config.toml
train_examples = 195000
crop_scale_min = 0.8
horizontal_flip = true
targets = ["mirror"]
arch = "xception"
kernel_size = 3
stem = "deep"
label_smoothing = 0.1
one_sided = true
lr_schedule = "cosine"
final_lr_fraction = 0.01
Rows from block 8 of a small image classifier, named by matrix and row number. Rows with one number belong to one channel. Each number is 200 + 40 x the weight over its row's rms, rounded and kept within 0 to 999. All counts start at 0. After the name is the row's rms in percent of the matrix's.
After each channel's rows are labels from the 100 images, of 14976, where the channel reaches its highest value: "top examples" is what is common among them; "peak on" is the class under the peak. Only what is clearly more common there than usual is listed. The data: rosettes with rotational symmetry. In brackets: how many of the 100, against the usual share in percent.
# convs1: first pointwise conv (model.blocks.8.convs.1.weight, 384x384x1x1), inputs 308-383
# convs3: second pointwise conv (model.blocks.8.convs.3.weight, 384x384x1x1, transposed), outputs 308-383

convs1.162,096,190,175,131,181,182,287,201,213,149,169,212,231,200,179,256,199,197,231,189,174,268,265,230,211,219,243,244,258,119,123,237,202,327,168,204,209,166,187,212,198,228,246,199,191,249,247,219,169,156,249,178,258,216,241,241,159,253,252,217,202,148,209,193,199,172,227,222,182,208,169,166,219,179,179,194,237
convs3.162,098,204,215,212,178,184,181,223,233,295,233,171,211,162,208,234,143,204,174,261,169,208,261,265,146,157,226,190,190,212,131,233,271,182,150,142,246,147,135,301,225,183,143,183,281,220,214,160,189,186,221,273,215,233,140,207,244,205,189,142,195,260,190,151,169,156,195,170,175,238,204,260,217,177,214,178,209
top examples: pinwheel (100 vs 49.8)
peak on: rosette (100 vs 44.4)

convs1.132,075,339,219,146,231,198,159,172,177,235,180,272,211,262,236,179,177,216,253,211,223,202,142,211,203,244,247,234,214,104,178,254,209,175,102,172,208,171,147,207,155,210,196,205,203,238,215,241,244,214,162,182,172,235,196,175,181,217,238,163,193,265,263,234,258,133,198,186,171,195,224,203,247,215,159,205,148
convs3.132,070,197,222,306,151,198,146,189,253,84,163,150,214,261,212,218,381,213,222,163,195,201,211,206,242,165,175,190,185,234,219,225,187,215,206,203,207,247,260,151,228,201,180,198,252,175,191,172,176,225,209,222,177,177,192,223,199,217,186,241,266,220,236,257,174,241,122,203,197,244,145,207,219,221,200,203,195
top examples: pinwheel (90 vs 49.8)
peak on: rosette (98 vs 44.4)

convs1.344,106,223,229,150,228,161,236,198,224,149,118,309,189,205,178,238,188,231,270,234,204,168,185,195,185,148,163,244,186,195,269,169,221,133,202,171,152,147,235,138,244,169,195,188,198,173,256,239,206,196,284,217,256,195,239,246,210,200,200,158,184,73,263,260,231,238,265,263,177,268,175,185,240,244,173,178,151
convs3.344,108,188,272,143,260,194,213,160,241,257,111,218,202,239,185,238,238,158,191,133,199,174,237,227,174,202,126,204,198,208,174,141,167,181,264,184,183,179,263,289,184,248,209,251,202,266,180,224,246,176,182,224,180,228,124,224,217,150,185,179,172,185,198,161,189,216,165,228,208,265,191,182,230,141,221,219,208
top examples: pinwheel (100 vs 49.8)
peak on: rosette (100 vs 44.4)

convs1.274,111,277,152,134,131,234,218,211,264,252,111,189,166,180,142,259,192,163,152,243,152,135,233,237,235,215,255,202,190,227,124,184,259,129,251,190,124,115,183,241,205,163,166,189,211,134,184,194,198,169,180,232,263,208,158,188,226,268,170,230,220,200,187,212,194,199,186,170,160,176,178,211,246,165,207,104,209
convs3.274,103,167,205,186,133,123,209,198,150,253,222,202,217,282,250,191,256,232,165,204,241,205,196,254,202,173,186,225,301,136,184,129,161,227,197,230,241,198,178,227,224,154,196,216,170,222,227,140,165,247,191,181,189,232,219,214,234,98,175,192,281,207,176,172,187,145,177,245,142,166,161,184,188,115,198,178,168
top examples: pinwheel (99 vs 49.8); three-fold (38 vs 12.1)
peak on: rosette (81 vs 44.4)

convs1.166,104,258,210,182,200,199,137,220,180,197,167,147,228,164,247,234,166,206,226,223,276,241,138,171,116,173,172,163,206,217,191,244,178,252,198,180,163,150,170,241,255,154,208,143,161,200,185,145,158,209,219,184,233,179,239,255,192,211,199,168,214,187,258,216,161,190,143,245,218,163,138,221,242,195,199,251,198
convs3.166,102,85,181,214,217,223,226,198,308,247,232,177,212,256,163,237,194,207,207,147,216,183,198,304,223,137,234,228,227,292,193,198,190,270,151,222,244,145,204,161,167,221,170,213,232,134,226,165,220,197,235,169,217,133,222,203,168,229,241,191,221,247,156,223,110,266,142,171,191,170,256,124,215,175,230,209,158
top examples: mirrored (98 vs 50.2); vivid (38 vs 14.7)
peak on: rosette (71 vs 44.4)

convs1.147,092,185,190,244,230,147,205,201,261,221,182,180,180,191,171,266,148,181,180,263,185,188,174,158,285,216,319,205,184,218,252,204,152,219,219,173,118,223,188,224,191,169,238,187,232,197,156,199,141,218,208,205,169,233,182,188,177,219,276,252,245,136,265,222,200,197,192,238,207,199,176,236,212,192,227,203,220
convs3.147,100,250,177,200,239,198,222,192,212,168,186,141,210,232,212,216,256,215,160,187,221,191,217,220,243,244,190,191,267,125,206,207,228,140,224,183,165,257,261,205,240,173,205,191,280,144,228,151,236,240,188,233,219,205,130,171,161,169,192,229,162,153,197,303,231,112,175,190,186,140,178,180,209,185,195,238,200
top examples: pinwheel (100 vs 49.8)
peak on: rosette (97 vs 44.4)

convs1.332,117,104,227,241,115,226,251,159,248,283,195,154,232,226,247,176,198,175,219,95,162,234,282,173,162,249,171,194,159,140,166,197,208,237,268,155,213,197,226,239,169,242,260,244,230,181,207,166,221,201,211,135,239,195,189,147,264,184,310,269,189,171,225,157,240,210,170,136,203,175,229,174,197,127,241,209,229
convs3.332,115,112,246,207,222,167,283,202,302,156,115,265,181,267,211,213,211,209,201,219,205,189,132,202,206,239,151,185,183,199,157,246,205,290,243,205,144,199,125,133,123,170,174,163,214,133,228,163,284,210,233,215,133,187,266,170,256,218,229,177,228,179,219,236,220,198,185,206,229,163,172,178,223,201,245,228,165
top examples: mirrored (100 vs 50.2); three-fold (57 vs 12.1); four-fold (39 vs 12.3)
peak on: rosette (99 vs 44.4)

convs1.96,073,193,195,157,158,244,244,219,213,229,191,253,216,216,165,304,250,150,192,153,194,253,263,212,260,219,251,277,214,142,217,133,215,150,200,192,204,246,194,292,253,164,231,184,251,199,254,221,179,217,246,207,148,212,184,184,187,239,297,186,140,115,197,230,203,159,219,207,244,196,139,160,235,197,128,76,177
convs3.96,101,213,168,158,191,192,286,209,214,186,70,194,201,179,209,271,207,163,157,249,173,199,129,146,216,230,165,233,202,173,197,216,126,173,243,165,137,247,269,168,215,255,186,217,175,206,197,204,213,210,208,198,252,173,204,257,201,219,184,183,196,149,167,220,216,209,142,226,149,229,165,162,176,215,137,165,173
top examples: pinwheel (100 vs 49.8)
peak on: rosette (100 vs 44.4)

convs1.163,099,238,156,135,239,168,189,231,250,143,190,273,181,159,186,182,218,212,180,198,262,218,195,194,145,182,241,157,177,231,137,284,103,205,183,181,189,92,140,195,186,198,204,155,173,214,224,210,153,166,198,221,230,156,229,233,183,188,154,302,158,184,245,224,192,226,262,207,230,233,238,201,200,224,143,234,180
convs3.163,092,266,123,210,154,197,173,203,189,131,173,181,193,233,276,208,203,250,222,188,192,214,241,125,202,222,168,222,188,217,259,205,187,214,260,210,150,241,156,160,262,241,248,168,67,195,162,202,228,215,143,127,175,187,173,158,186,173,173,249,228,139,168,208,237,266,242,218,241,211,212,202,191,213,176,200,164
top examples: pinwheel (100 vs 49.8)
peak on: rosette (100 vs 44.4)

convs1.60,118,160,224,168,179,183,255,186,214,240,269,202,246,169,206,170,148,193,208,148,179,226,181,244,213,213,216,233,210,263,205,151,198,178,274,207,216,185,228,242,242,129,169,186,185,172,242,215,145,175,228,137,231,170,162,111,188,158,199,206,154,178,168,192,216,191,216,228,228,139,291,166,271,216,185,222,172
convs3.60,109,124,136,232,183,215,264,237,213,239,157,166,184,182,187,226,248,206,228,116,200,226,276,274,188,157,214,223,219,161,185,254,174,181,224,208,212,171,138,225,238,215,189,222,165,216,200,188,160,240,204,164,197,205,217,211,175,180,228,163,241,190,207,135,162,176,214,196,214,182,184,179,211,190,135,229,204
top examples: three-fold (62 vs 12.1)
peak on: rosette (96 vs 44.4)

convs1.192,105,175,233,183,200,215,226,191,168,183,169,135,221,208,161,176,256,128,207,244,194,185,212,203,273,226,235,197,140,131,161,220,210,169,151,202,186,132,289,139,198,166,114,220,199,269,264,211,223,246,206,216,241,200,166,226,189,212,223,170,193,142,195,141,234,130,155,207,148,139,194,152,206,166,160,213,216
convs3.192,106,206,266,166,140,148,174,166,187,150,214,218,216,259,210,120,194,183,127,67,234,210,223,220,133,187,294,275,187,202,204,121,229,176,162,203,270,248,271,230,231,200,110,180,218,281,278,177,144,160,136,205,241,276,184,246,161,176,189,153,168,195,252,188,180,136,271,223,202,192,255,136,221,204,238,201,206
top examples: pinwheel (100 vs 49.8)
peak on: rosette (100 vs 44.4)

convs1.77,107,183,194,214,213,163,235,210,185,144,224,237,161,227,223,239,172,189,267,125,170,174,208,189,161,235,214,200,229,243,133,204,228,159,192,191,231,165,188,273,213,167,199,198,255,247,195,221,190,216,181,178,182,249,196,212,193,81,178,248,183,135,191,254,204,201,225,178,150,197,170,145,216,176,215,161,219
convs3.77,106,146,198,224,152,181,136,207,185,197,260,257,210,191,199,170,143,229,233,203,174,175,186,176,180,189,217,231,139,257,201,159,216,262,190,178,194,260,158,290,171,176,148,191,173,173,207,218,192,167,168,169,180,175,244,238,190,183,179,210,125,162,294,200,162,215,198,189,231,198,180,233,179,164,186,206,229
top examples: three-fold (44 vs 12.1)
peak on: rosette (94 vs 44.4)

convs1.146,141,131,210,123,173,252,276,193,252,188,118,127,188,227,168,272,217,220,198,0,181,182,168,162,156,223,221,297,245,195,181,182,164,235,277,194,242,243,161,276,303,122,184,222,142,150,146,222,139,238,199,155,272,216,236,302,206,212,99,262,232,201,205,207,185,188,125,182,168,165,279,138,200,131,205,170,188
convs3.146,111,124,210,195,192,204,281,255,356,228,155,227,204,205,245,252,244,124,226,104,168,203,146,228,161,209,270,182,180,175,151,189,236,220,189,246,177,72,171,202,207,157,230,205,169,165,240,174,269,189,215,183,150,240,261,226,191,210,212,220,227,232,159,215,250,236,165,208,165,173,240,164,205,225,214,239,206
top examples: mirrored (100 vs 50.2); four-fold (47 vs 12.3); three-fold (44 vs 12.1)
peak on: rosette (100 vs 44.4)